config.yaml
dataset: "small renderings of single solids in any pose"
num_classes: 2
encoder_norm: "rmsnorm"
encoder_norm_position: "pre"
encoder_qk_norm: false
encoder_moe_every: 2
encoder_slots_per_expert: 2
encoder_conv_stem: false
optimizer: "soap"
beta1: 0.95
shampoo_beta: 0.99
precondition_frequency: 32
ema_decay: 0.995
epochs: 0.9
Rows from block 15 of the encoder of a small segmentation model, named by matrix and row number. Rows with one number within an expert belong to one neuron, the router's apart. Each number is 128 + 32 x the weight over its row's rms, rounded and kept within 0 to 255. All counts start at 0. Numbers have three digits each.
Before each expert's rows are labels from the 100 images, of 14976, where the router gives the expert most weight on average: "peak at" is the part of the image that holds the peak. Only what is clearly more common there than usual is listed. The data: small renderings of single solids in any pose. In brackets: how many of the 100, against the usual share in percent.
# router: slot weights (encoder.blocks.15.mlp.router.weight, 32x128, trained with AdamW), inputs 64-127
# up: expert up (encoder.blocks.15.mlp.up, 16x128x128), inputs 64-127
# down: expert down (encoder.blocks.15.mlp.down, 16x128x128, transposed), outputs 64-127

# expert 13
peak at: middle right (41 vs 12.5)
router.26:122161144088145101217142136129103174119105132140141133086117096090169118120129159119146159148106140145137104113167148111170153166078150149094116073110135130103127113135140098068160090115179190
router.27:117065140114139135144178115118127096124118107107133050129148155160111165124117097155138118162124146171122080146123124162114110151101101107132123023143133092074129152113094043090128148089185140
up.0:122196115132161204119101146109137114181131117105119098142120157143177083152127170161141169142070126139100179127121107096155217123144137162155119186157122187046135089154120186113077073149182160
down.0:143059139131132122136123171099101061131124149110153100095163103144082108125122113068148138156126141063111107081104112156119082139060092137102161134141173078140144092086209152137161111179111110
up.1:186130069134126119074072138084109177125137144127136148131084121113155116116054111130092142126140132114037175104102122130099116144164170100116107143190133161066149109186107113114075140157127142
down.1:131079161146108185102160113113146113093089108102116085146129193156144101161223121123126129129166122119103040084086098073122152116031117053108130151105133124121136100123141182143132078138149160
up.2:091136143136140119086143109107105136143059152175108155106129158139119123096125184104142075102108124099134142170150188072154128115121111112146171058085091157115153143190074158108133125094078115
down.2:118124125156152076138124154116086164165176107146166129157200114127168132084161050082176090105186122093180141147122160168133137072079108137160150200103135139159182119111136170138088119173231145
up.3:142138179146115173114095094170141161091098185127088080125153141119125165178086190157165133086094153195163158135141149144142098127110099149128136165140074145161090126175159162164104123147074111
down.3:161162140121183108119104141154170120163151134142129164147104123162086109115145119138142143117153134145116116122092180105076051111089128097060132120136189132099135114094087151184085179150158147
up.4:168152154143110124113125136192151144112104129109073105113184150137079133068178140151155127115128113075173162110195112171098115143051084159084131101126144092149130161193161089130062146158185123
down.4:109107116127156149116139146125139128143148144117115117115151102103212165131126195105131101104124141157201121199095125070154178145156096160179169131159150143116145132127070098152178137073129131
up.5:126167154087089113085066121122098061124179084189134136140133185118099130097153165135137145168100140158067122094151129080111099124101188135100101197163125117164135106126097117113144105155126115
down.5:170141135177174127137125116140068105109085103078118124143148126161139102125135090194136095179123137144208102066150146138061107100128131148084173117087120075105129106131161171126082119092145066
up.6:133137048111148128115091177094073176154106113160150159044207113098141102120124098113113099144154127133135148175141181140125196126152147137159114152125137157076141159109114161157161115083125114
down.6:134181118137110134110079102077123139126157170091156121142122106227138106128081128132146157107111094125149164064164127177145096172118139143165084084084059187134189141151145110142145116130139181
up.7:134145095112132137097104158124156173120159136126120167088170150168190172085123121141098091140173111176107120106168119121167149133108107116117097218130102158122145078150144069153115141081100106
down.7:191105181143069088159150154154122144181129150152160121152167161160123081154140118113098079130128094121168130139055118144073151127153114113135131154195046132147170111088132140121100131139100184
up.8:159099133148082109148117155159127144120077141134094122129101106138161090129093134109196096129112140148168118118070080114087161157180155195120087179148072070133183175165164108096075126097107130
down.8:091194127197115132184060147136134128159161156130131140040103116135156127198134138121134167141175104178102159141099116166133138164140154132104174127114129200114179091122103122134146134168090148
up.9:161113158110127073092135141068157111102128089093104130180099089130117140106149111119078079189084151126107133090098159149135142137134174167116103079102159128107063096153149175148125101077153129
down.9:139097167090160173169145064161146110143101126130151143150130134121123159105075156149176093086158091065145077084084139128109121090172095190153156140130130124069094148145138113091109152135143121
up.10:092109187067089050102121120129118154124137098084107071121144118131163164102157095113179156138173177121156100104082031101094151097064125088087149121169128104099133130151157150174115070144098151
down.10:108120097180125152145148120135120134129123182127155132129123096033088065114127153148081156108155108072172116097086137147121190137161132083133101118084162099189071104153120131118134180103151130
up.11:081141159113158099135109025141133100110102153148090096067056151153114148158085149182161133074146105117099142107116107128099130125141170118089158168123104089077122097146139145095086117115125124
down.11:137193089120115164081096131074106171093107097153080141065151118069160109132179129121117134163116095089118145128106068096144115061160170123135154107103118165094109155141127163199144091135097082
up.12:148140125080150159100125101175163117090131151103160037168101121170138127143136114111148114107096135140127131209139148108097127067088140122094129125129115115110052115092094170080077042137097121
down.12:151090093145122106168098177187132096132151104082132163091114152101135089151129096186157245135140148147096095135127133169141113164140112143145078105091162135131164115115129128113155188120166161
up.13:177072125136155114076176104145137143147107125064083101132111105081124080144173150124102051132153091141165063098124148133083084161191160130093164147091145082132141132120143136099148196128109078
down.13:148147188065125184179114101158149088105134107108136086118086183114162146115149101218148113075121106158085095202110105126122179128114166122125117144142075116104134118115139166173099113137149088
up.14:122155121107070107155158124068094109103149080095101117098137136138090070127062156140125138202075138092151124122149046142073067163198064147100134166103131137145141183139121126168072161152178075
down.14:099138143160177139141107118161195143146121085148129153138151149111130199108163168125142140094084113132083155127093083085140130143140114163091132084141140159078095110172137094056148133138134143
up.15:054119177133123124148140093159162104162131157115131126185169090104190144046113120103079137165145125096166172118147152154083068161100068107150166114144079060187180154163196104145100196116096121
down.15:079174061185131148126127142158080156121123149119118113123149129127098110059140157150109096133116156122125097186192107078152166137155111095096120163169157143154070125095056092125125106104158136
up.16:116101156071179120113123051141074106177131159101121193078060160102094175139109157153186179206123149066050100116133077144134147148157151129190108130147135126168122123150112096120178187097158111
down.16:169130056104092157082138082109137175128083149131176138077134094160135131139138093104090141113103121138128135105175160077082079092178113196091147141102138109069117196136174156136133047070159143
up.17:149149126103145146126161125136138143108093166109145107177101094107076081142111095137170150104117123105100123139147137106122110087111124075136118108121159169086132095108117099148127112144165135
down.17:178110103098098121084110137121177128091174077163148158119127179131169151150140138086140090205115136079146142119130132191110117132089134122156156156115107123147129206154151125130124133097124093
up.18:142137048144097119158107142133087123147160079121078110142141091087080162153109158073096071198136135087110120186068102139119134076040174107150170136118189146148133109146123142130103100144132116
down.18:176130145170108103085169145163107135105169144180154101067098159125102135150106119086164085172123160129086121078208119184134148133170095065141123168067089134085137097096151175167110175225118103
up.19:114132137142121180106137100158159053101169140147082123083105108176152090119121089089115129076158124152140080169163101126068094100105118131131185137150149147173126169106085127143120085118145093
down.19:210138114092105112101181177105096223173154070102158189152137088157122158156096102165126146120158072158141128083130162142133123142127172144162114094155133112118159105204157108127131160130098079
up.20:136149155191158130115130116138097115128119170118127077121113153129094106153132144183144169128096113078143074089125154152078081198120152103134137140104086100114143096147136154133055126120128119
down.20:137157130155116120152080131142164167132093062164100163107067120098100158072137130097151130158159086139138152162097076121098128117115095164090131148172105099124095150106086106113145098149142086
up.21:143138126173103148145201098149147132081095123104164107111084117083131086155161103180129147074120113168185119090136163142138122106097096151074146106066179147157156079170089188138104142097130116
down.21:140162165109121121045095166114115070147168122132131131151122175112165129151148128151150168087156085092080157134182124157105096109124120116115173127201120195122145162085118114122117097067128155
up.22:167061207156165118161103097106118113138173121125130115148166092158142140094161125118093165121139148077166110114113129192188152120109136126146167113117131150152098125116109176122147088146163142
down.22:135124117087170149131114071163135090159110153117143155156181160085127161128145108164119123126140173148116108118155192081159118101159113136106180167102145078151159094121076097117123186096140058

# expert 7
peak at: bottom centre (37 vs 12.5)
router.14:143138110139118128085126080100192080168093121105144110111177177162114092175123131181085147140146133176119183140116131179123171119156120160195092174130082195125108164120089133176119127108077118
router.15:115111133119103169103148159163165042127109145103063081112145186122083179136162197117117098089134102117178106100154114102086154145177106112112181138164133118175176137169170152174147091193141077
up.0:084193062140083126117118134134085160136191093099137088114135109109143099155089107122071135157132171135097095099092051118073149108111099113154176136118147103164191176121122076138131126152063147
down.0:132149169156087157116126152108130108117120183114115113115088143122084120223159088162137116144092138165206109097048096101127096134110200120118123149164152108102108088123109152140080109070150093
up.1:078145081146097117179153120077154092080130094138092084160176149095091147122147154090131088109144082133142185146145171085201156078150140152191149131150120139115129105158158091168114160163162178
down.1:170167147083168100106185103128142115161134117134185136122147180115115081133116146151178176066119166110113140172107136143098055090098144120153138104116110147093161124133145153127091133096119080
up.2:153173127139181150158130160175098161131138166128156147154054183139127150083122100135180141182112127110123124132146074111147139101104162137104080165126126089124033123164107157144172133146130195
down.2:105183111126155088140081141094174095098171150118147137159150176063121170108140158132162124164102133137100129129117171072188122172076138137162089069075113091162126123165129123129091119138128151
up.3:133161168128138178113136122187156061159126181080184064075101110170132097134118099113083127092108134091164151098098091091151136116148141132156135095147061131126127072098158121105134119111069136
down.3:128144095166088161151122161151110098097137138107120161177110150084172114108101125122123189136167140203167148127122159141070125156168130163179105102123160116140143169114133157074157126147121162
up.4:101136168101109154175133078094119136139162101212133107078118121125114076123128140153116158174124104105137162092117169163112123116064124132198159120130099155232155155100142127140112151133163127
down.4:133103111156165123121092161099056091145153135109139197195120067164104120037073157135176152115132112088169162111165154104101090108102131085088094110087109125108076119080141151117113119084106118
up.5:187126149103152117113131166138096126099090128117052095080081084131085131132183109082145156070122084104142122105109148129121118127106069114127206084176099144112155175118120135184150142152131117
down.5:094136086093121136163175082135158170090109164079113100133139161175117128118121156151097113125142107141141087232117110147127148206166167153143096138122134114193148095141110168140073073130103112
up.6:112148093146112145114079154103097065077125097181156132047131130162131145135096099161109072075189169101180154136150143098124124187087092168103156143108156090172165113130175107089138113096151137
down.6:081121139147087127108174099132138136113139103164101131144139124069101148148150151142185122109134115106065110113144043169076138154091089111104107097140148214181132168119115146151092115128156095
up.7:186133147141132122172090171123141118127086041210113158131133100118136149083139159137082138195135126102170136117066078156177150145165110211124139139128118168127139198110136090140134082148153061
down.7:090037142146126107175170105145116116103174089085128107206197110131130073187081107128105179100144105101109179180157131146176098142111150084154123106160180140139156151137143160161127135172132170
up.8:116080194116099116095105112072087145106123135139101165127146124158129128156117096121124131120116099112129122168178088138115151128186071143127105106090116188141164091146097123128146103113175149
down.8:110128126108128069121186077123119133070108176128132134124099119168163104129119168102051096099146139130175122123165108164152093112133136117128140161062073110177171147114126141133180124189091164
up.9:091137130161135152130108139066145115092108080127179152141121192089153161188112199141061188102062107124144148109150149105096161145122119113106123096109163165196105141110127120160135129151076140
down.9:130094061139126107108174092172186156186130191148097133107127063107095071090156157112124209133157122120157139135170156138084131096146131132109141112186121145186154126183157138113092112104079137
up.10:094158147181220098129110110161110138120159085119073084097177151149092122116164134041191092120118112148135122143175163143132132158125170140147168110096052133152079155196049126117102173182118134
down.10:118106138092120156090139112098181133109146116096200159114095130120147100087088092218217097158170123141166136216143140213144115137104116089106116118132123098124158161127138085124139125099151164
up.11:179149142114163120098147207151082082084150164152136125195057116148138141119169140129123111117164094159151082103105144111111100126151117151140183118128117126157142115055090085133113164124119138
down.11:127133114157175134146070161130213119090107102147108108069126081102152147168078096163176169142099117144086162069138098157110150117175198183142103089089145124146117061142160109173123081102165163
up.12:075095173138108129162124158127134143100117152138143146140054130141145153121156079064193115062170086098140195133131102149110146176129148128173079193168125142072170134119167155117150129108088083
down.12:113132142080142147171069125175163192134097081123182091164155147134137113081117200133111163132109095160090136070166142065066145111142156147091184101121123117141083159133146140132096159085086164
up.13:148187145222135147143100101122169140111140088148125138125061144141114091142092146174136126121091108145161122104156150069133147072103139176162079134103162118099127082208149089073179121084149168
down.13:173103128115121148171139113128134060146131135107138099180158122117147139118146087077184147135126119123112117161114121136105135145114139114095093050099106029130162047144123133083148130138130087
up.14:095134107164131131137143169142151116137117077167092086131125118170108112172097120084117161129073165159107149138150165150154123120122171056180092131236148079125166166108140113074139144134105185
down.14:125097158122125119154165129200190112164207127143136129118133114128154148144112152164138152084163107119091150157101137160131148132164126085190165086121102123072156118117077168103113119223121129
up.15:138172148165138086055108176150063167092123085156151103122135112108095124207124119086147132104098097111192144152104117095177121100175103129115112100106196115100136129155130108124107174055169126
down.15:079151142111072133216142120133116100138136163084161093148087168142136145104119145088122132142151128169150147164047095106114167074119129057046096104163109111136145147126141173152122106141109171
up.16:175107096086155148159129126140112136103088091087135109134106124116157109130119136137121134138106096157121103085102093090068079105096153155098113117188170085154108083151082179143161061175162148
down.16:120158161177128138117128189148125140088103079153112191123152130163164195169155124142158105113148174091091116120146150082192203158136118104086120154123170124119163109124160087158164096166167146
up.17:072201143141132184152100130127160178171146109107106108155135081056131144185148097159135148156150135136152180138112091194098151179106158112108061149100131164149127142112140089190147099085094183
down.17:140077103090089131083142089101087051130124168162128138103125130088080201121104069093102140112072156070170084112136164132172142169125157159114077109175109100153119194116082144111124122136142117
up.18:135157153124075142047089140128178159143107101113138154087141069114163131081131133117056176152050120117160137092107105150130210085179104109120172188142139114148160080071159138132132119140067124
down.18:155054080156118165100169160144140163145161158163117149147153174077104196158118130118085145106125138083108135139105098152133111075106118159209135107217131138107069150135069117102118140129165124
up.19:135148088144124139216126145123149136078158123127175180140101144183161145089152113148166131147086118174138113169118120151159089105122134149068114102111180163127142153151179108132077087157136132
down.19:109118106137125206092154142098130070101190127153114121116171115073096116105151118126184106102055116148086145107088121116122119113082140128097071133141058135140092125135112126095151160207153153
up.20:086171132118157152127144121142105077118150122149137133090161090094105134108082105088115120081152102103157167168156165158040143123143130205131118168166148089112179156119171120088151147156142097
down.20:150125127058156096163094101113132216113089102102149145146139155115089152106158183144146147098078098155107113178157088162121119066113112107208084129152069129156116178108113124142127127096114106
up.21:153182121125093146135156039124104072101099140133081186111103100124100107133086133180114159145157160105143089091139094121124128127149147038097116154088158160104115103118105118101098158155171205
down.21:103152128151099123092099155097126139099096160195122086160111116136127189093229130099169142139176123102138057118134153147110073175130114135130065140096107154089159104142155137104140088158120090
up.22:160154118180156094146141093117076117117137149118099056113127103084084157138097161158180148162130134187121114109129100124099185117116108109186089112172171126185139168158103167058146116110210145
down.22:127096161138137127132104074154147124163151133129118170158052122117078127135174126091131164087187175077088131145137120186111099112150139062111131154165089091068131059162099091118158130176105132

# expert 11
peak at: top centre (38 vs 12.5)
router.22:043170091069100147153149105190175130122118102129152094101126143109152171127177149164122106090133118140143147067128188107069081121129146173068139132130109162110116147173155131084140074140128141
router.23:125127113115102143144165138119172132077112143086167149188161091186163087108141182119084127111095179115176158112074143169072126112109118146140155097095125171109152113108150160113133135143156103
up.0:127126133139144148133161174154119195150148169124160116152118164103100134060190141095120158091063146125145134147187090135155162081133123123173117126127117165138107064074146166140078122159216089
down.0:089125136155161130135190105141142057096111152125162120106106130115130060136176141096123128116147145138096150180144163101104140121071122058130137085146078160131141069111117117134102170119094147
up.1:150153136100157122113142128119120155171141145100128093121187181196136143173128146136064156194090093133132127086069086093117139102148100127112136102079107166120135124098069159159139170160125162
down.1:175122104167117132177109184144119169121122164083084116151171070097113113141121151179117135137133159108117133200151111103137131138120150147137101097104168154120129122146196098151134168166192135
up.2:117147133138090116126083167093113193119141129143137139142096101109100096134131137064175113204100149072143077139128164118101118219164141136113123089082134149052158104160079139104124117167123107
down.2:130129180121140120127136168140180104099141096145092122110130177226125119116151063142134136052162136115158170177113133154135149131069109153086081089120125067177151149174213147102135106156122184
up.3:201155160117122129189099173166150104103124111118120149197115157111103093170123139123179180125130168099136159129110188179156158084142073126089157112134142151137110095135141128060093140147123160
down.3:050159133118145147140163133157132134127070117104115098107147095077174151148082153081132196129110115158171156107135105124100162170167176124135083137186107088174109105084143108113163096155076133
up.4:135137105117129100088142132187169115161159151113162120147097152175151091137139160095145125152127163114131107255119112161144143089160135111102133135166039135119195136188068080100093112124068099
down.4:189159131134162111113096148141149077129147121091150145180112143169099108125121072139159164140158100162091138149111181171084101088109106127112134101098115168149081106148150106110053093152179091
up.5:141080151092141145076117097165143161154130080153214106132164111170113124154116090146128122154124155130147123160112135117084149095081118147073180112191161134151154150183130082090063112136152143
down.5:099108101122102112153152181166101133155110176126145166150120106111161105125169141136121100117175146151118083171172130108170180133142059119130085129069124137134118105140143164114136095091146150
up.6:096168043079126112104105076148157141092095172136098078092136161091100145134137158138156132092114122135150125144183095073146159097107084141114128181156111137156142074121184103102120086114128138
down.6:158160112178086132163147155089115114098188107152145163133165111116154113165163127109065083155143109112169155126126186185076072125142092084116153147114165181119134136136051171137067178097111158
up.7:101125158132159086114130109128133161115150103101123150100158078099141187159105176153102139098137071173200159121135184115210124174107134134068100169100083124177073176130153108103138147099055109
down.7:152159127121134119143097157117138177117119162163163176085121160151159095107172110120146131140134149103177122132058122145141112118144097109147112132110177121170144170146103129162134111133101104
up.8:166135086185103103138071135115098099082128147092155160117088095142113151178174143149134144177125131146174146144174105086111128132121198147085028132097153107142173164088151172053135152178140159
down.8:117114157086109107113143148113183082144161156147085120178143108138106155150111114133093127090115121078143070182079122128147173164165078136146180148162195115113123169100135113149153162128101054
up.9:127142104112089125191110175110141186148041084135120121157147136154111142105140143124106110156152119181122100093152174145138066053149091133135170145141134107099073135130138128172169107108168085
down.9:083132132140162129147128108152093083054135126160102138151147072166138106109092158196126156113133099130093109113142144131163165121070142125138080125161120123170182132120133129118088170102090138
up.10:192119106109168159178196079152135091090136171128115113108136103059136164162149172163094123097138116127134175139129151168127111175098186099109067144135159186102119109125162154157071084107075101
down.10:089227100139103093167143127090116102125140107150139143041117057147124128129148074073136096137157145169099090134109127122151098074148133148132119200141149117125168158087113144113167115143092113
up.11:149098107160163117153095115164149138096134163121108125183141126093152150112127158075094066173145110067098111179108163142168125091066114160064112095104178094146107156103147217157161091125133090
down.11:106129092070147129159089142104063130108087109111147172118135100095082132095077097151195157111126156130117057137184125188090130173119160108156147114102183091140109107091112064151106163109129098
up.12:078146122127157080188075115057163106123162146137153021162161103084146125134139094104107099155082118155100121105154128137113146080115116129112133140128099150096110196115100081131177150133084092
down.12:169141085158111144119152137164090182137134077087110145140142141130177080130150021181105103161147107094136142166145129171162125115163112122131114134143187124130187114164139151115108159123113162
up.13:131133109145092120098135202065076101081096121093070171179093113123135137107126143053113154140145136067155135123174148116183173116114154161096187111138136117099149101138156139123165109140168082
down.13:098083114065131148130109082153141115125091098175100087090120155155144134090151121141158114102145126130108108109123117174067117071140137092163181107142107129163159185081142127156097138117072163
up.14:091165102118109134207171088163084148160202073158064136091128109165141137145117138163164176098156155129092128176128144112099107148136106087122105117097090134149118129065130095182092179164130153
down.14:147149134145154110081146121099170136162132140081132152175131145117109183103114093094137074117100128146114148078091123088098122070194175177123086112145146114079122085192132108144122127125155103
up.15:148093140111181124162148114139126158163192084204158195157120085119107112065089131126178171159128136114110104152109161126109071171158122092137149152152144104139118172099114076083131155186162190
down.15:087180201117150089053159155128128080107061133141159131112115169181125164126161156105149152112165089171141080120132113094175122092136108171128130124127147144116095074190131119149123089090146136
up.16:156137100108168145115179113123131109130066103080114111124105151126138126075124142100128096127119156115150118171151023113162169156198136159161092156149152098140156150136151079128112090173160129
down.16:129155146156121075123076108166117108161138148179089123105100181167074112182113190079124173141172169120099138131146075122127146089050131134174158103107120110113085143073059116078157115176153117
up.17:117088161103084181142144130073115164104102128156124138150145174073140082130161117075180056166154105147174116164125139101123129093075160135101160162125096163087113107161105189105146185121133121
down.17:153036093159103107191107143159115071108099150096147129161107164129119175111091168153157139135085150136103133106135136176093149064135140136161184161084152061151138147108155146151085089151156046
up.18:136118168067141109130132138194172186145064133114093128148106149128137115141129090172175069126158149089138101184119120156137116096125120172123122111176131170166088134142166131143154125165123158
down.18:112069071140148197144123133120133151113141155171113149182099138143155116122085198174171124171123126157151111095102155083130124126108123132161117209082100147132138130094112148110096130142104105
up.19:154113134099146138172161126101182118144130101103132155079072111118143139110094165142159182076132127102144100145151140143129134170141126058207125149187120132140114167050112110150109117120116166
down.19:096157117070112121116130117119153181169122149185083147110090126180105115135141140100118084146154137120103138142123083063160102128075162131070133150143106135156155153206144077110088116132134162
up.20:154150114135095170117177099109169109083063145163178135138101126107137127136098131119102108156109132156139155111148076125072133043156130147171128106098081150136178118145084122130085149136091180
down.20:187103115093088138162124145132097139112158072147097127120153112175154104132108116149106151128147153110100152121148150146100084191097051095155165158097154136110161123187099185089163170128160087
up.21:133148164114169136124176089171085170124125086112159105132106127165146087103181096142156157158121151183148128120174098149116157187159094137136177143143089169131108095104117187133101107120102151
down.21:165132128171114108131174174123146079136188167148099103143155123185094118163131227093127153187127076083096169113130115153091099136117132131131121140100132182126124133119176098141105100133153181
up.22:132131047145088181153082134136167088130127167139132102095151108149126162053077138139141133082138081064099084119160088163141124147156137120125167130097098188081094126101133153156094165161142073
down.22:092096106137073113120097089133125184117112089091135133126184109169129158146139150105122109097098111102141090121148156100131153098138124191135053165160138082107192076115169092130139051135127135

# expert 15
peak at: centre (61 vs 25)
router.30:151106155083148115152153117055073143164156104133144126100129125140089131092140154105167097140129143191100089145097145094106114145095152164146148122095103098147167124106144159116142117150138120
router.31:163147126193128081162108133101090162145136129138147152117127105180139138158092089129190134171134114115113149177191168102168110100085076158158120115160135162175094151109168112121215165150155099
up.0:116118106130156114184104157072100148151070189120117096074157128130160148133135150167170091162128171138118078138097118101093113139149160119111052080118139095117114122111124149206085150125087173
down.0:155144134124047090113137120113090190109064105147127120096096092125119157141139066157147184116082118123170190148172123152079163142158097147121163166135135104157122069113098177109176142106157112
up.1:181103152133090113156119169087117132116147090105087152133181136154102150116106144143186118105186120125081112120175129134192145087086119085154179136224162121141104148099187093119174084126109113
down.1:126187106122101142076119180151127138149129144147148117136100161153144099129183092178140125144161126150131162127125125107066100065166133106129128135168162156045129175128065130091156162198153107
up.2:162108066150176168156123110217157080158146134114122133119103140142139106122109083127103161182094168116143113154162094164114179107111085116032120150167073106119138094142171086132101156132105084
down.2:073101089077118137138096117111096047177148144129077119150154147134134149149082186143134130147188090131096106095171123099150168153041100078174123138089148041121128134161144170157091126081155131
up.3:137078158151129170154129143136137110177183205135127105107086094106117126115133103174121171151146141136155107129155142128156122177170066147103102199114082152136164113099094070114126151078144122
down.3:120129151170147087110109195136127141097150189105125122152199119131132119154129139126087045093105115107154114111120118176137107167149147150127100182172139073160110095098141111139072126097164147
up.4:139152131110126166124119178153163148113085110160139117145201114113161141187113105128150061160177128143144088124093110168071118117147099165139108131160141178090092173135179087080171105098116136
down.4:170110125106144192153117118096152088174139109152096143155103147124099108158113126100091180130134137143066103142119101190106150069146162116170115130139107175146103122095136098154146101147131167
up.5:131133201179111169136109128128124123149134133169127138180112097108158094166157115099153137121142095113101136091069098146229158154116145129145113164131113139164078184097109143109164138166113040
down.5:185144096096120148169181131120181083139120152011096161095204167106131150202111159074128124128138144095173109173118098129154139150121127139110111130107137134113067151089119124135078141116095141
up.6:159122115174145133113170088141125096046079155097118174121101067118118146096155142072105136108116162125107146119176153175091099114177132139143145108172171141189075083117110152142150138183114121
down.6:044115108145079088072168183178105143203138118119141158083147118117139147127114081139153136123100116102157124149111052166151080168109177111094136148095193159199164117078186127131139148133117089
up.7:197145073143112130139119100117121090074110183150092120102155191171133135126127098149122070138106067059192077176087151125136133145139121153128142098106151100095133132178138114170090155122145125
down.7:152121115167156148061117130097144099093070164083137095188100187187060201086167100136121081111157098124154111154172105139188123096139162130089128133119167097188083151149103125141205069164108141
up.8:148073132110109157161125101052087142163144117094075099159129155141090154092064113165140186135135151153114205188138098099139129115121131157104159095083160088092060139140116126162149121101161135
down.8:111119142116130124061080099129159093083070139138099128119153164156164134174123119111148109066118154151152164133168126120159111194170104099158109155138131194107157135120103171124190117157120144
up.9:208151111161102102138091102094140098184117200133126209122111121111149132191128100152157151173102080079137113150133115111142068112127173117126092125139166156041098171130091092134116134172086193
down.9:104109094120199113117164134170142121096095110125115101198149206175126128137156161094067126142155090148179101137155111150133175122153175115108150156186156151110126128150136161128140142125167161
up.10:069109126113087137103180179156156099090077117075152143143123078071116146190112122083099117192138124077164072130132119151174102113107118126137163167155099159135116137105183176080146116083147071
down.10:075113085114140163174117091195116163152148124120133136103136127142057104101090149100102086102078122145088114144160157117122176095150160143146132065054098091125106138083097080164135135148084140
up.11:086100086131157123154140089086134153107148129142176153126125106127191163128180115108145085092090137113091102113160123167153034111114124086109154105047143198124116141173142075150137082111065128
down.11:142111172199123142138177137128168147153145145111088139132191115186069083091197075097088158090147129110141083060127102185113120132140129105155075156133123090107137061161128174174114060158192167
up.12:136123166193136106112088162141152169088149157142133140144117111074104133131123111149128060090149141133102105140165154149175145145121065171120138109116120116127074171188079128158134120128136141
down.12:089157145112099154200153160124065118120123109101156212107126106117136146098099141105124193113092140098159092168096104097133159131109144138171107148112169104105220158063107137139145152148138075
up.13:123151141171129065095150166083117128163168161158113181133162149165134167150134151144128107154152137129122125148169108157177148168108117118145125149145133099123159145142139088130117127180103085
down.13:075120142117085120125132140148129122057100057099136147124068153097129068068152115111147147154133126124148140103129158165117130111085136134111160086150113125139120168131108047064122118166126117
up.14:121177100150090162167175092142122165091063129082133105098126070115087144135141183098137076089117152135117129127059093147119092142170128151199145140171187075082144185161153116140068157119112129
down.14:180117134131181139117061124083121156104090179170128109159110144126087100121217096106138134099138135114149143142141087103136172117148067150128096161171091158135125198131116167100150128099100133
up.15:107117086123163078107131135130090146120108149144140127158092216124160127112145105134158143100177116143171119138146102162126132117090186047113084143166076129086113155122074092113116084088199132
down.15:066149130111109113076114135098132167170102119131079151061139081108162184164123078050138122137170117117130090068167179070144094080176149146119109135105153126123080093136155126146148089114089143
up.16:125158153108147091136142117116124102098128130100099168190157123073111112173124108122111118133152089110141001113151140146192091097050171111138137096136085184088119138131141156092154115145116108
down.16:152125080133131148144103157099130134163097172108128093167118064164128145128165132045110117096090081179067108099168172138114165095158135155094139111089157076055130092133165077123134058147149162
up.17:147138160171132093042169121182144143129042138074146153119124139142094166086112170137135146089180119105128113141165147104113113157105128203130157176129100167166139131119113158092162103100141162
down.17:082102106146138167082157157117070097085070157201114106077079114113142167050093148096185144108100076169131054163122136113149084120106139129105139149143148124109139142113116132145130158033145117
up.18:088072133195143080182134159153129134165137110139079176130117090055073137110199112139133134112171130112112169144141159136195115128106130100076128119141089125136077153118140144129203177172150099
down.18:122088086116080151148178103096082138149111117128151165120100176150133105135087159088197148153156093075153167146141134121117120098149115130186148069095200160119112142105137116136125140128120116
up.19:170115117129087125186141102084077122100143068128088120145127159136167125098143079100130130143168132175118130155167082166139083132172151135117120151145122114134062063070132175093119128125141101
down.19:097105070176096102073111158146127127109128093115063128088185191132143127179162083172091122111173121092197129100158127100148187140123113117107132178123162141163139106133127138153187083128099113
up.20:044140090114136114094135138124084126109120113091151070133131068062131160141122145155091163117118110116091168085131167173099105110142100109166124161183164107160087089072103123094157138141116103
down.20:152107120119159148147120120153132134147132151191171162088177105123151142065049116134121079097084096136182089131136088143135097197192099107170162089101113121090159157146154076130123157096119141
up.21:109178179221091106144083172137117144132098134142102149113148182103100119142112152148153163153148099144096113143104103127178125107088118128083103123086101139168076142135157098072144169191192105
down.21:052136099117101134152119128101157109158138142052170145114155149135082215053147142128206089103095097168127138112113159115089110068145139124153154125152165118100103135092127115146152129063106101
up.22:138170155196105065123181131082112097143121154156176158212089164117135098147111112143094184157133107091119075096120133073172144060175151170094103106130091134145093124130119161049118174148119086
down.22:128116133094134158150189110146117138139144127105143138129144149064136176110150123111166115116135112164052060058122156128135153123140139135136107135120144119121116193111101162143128123107083162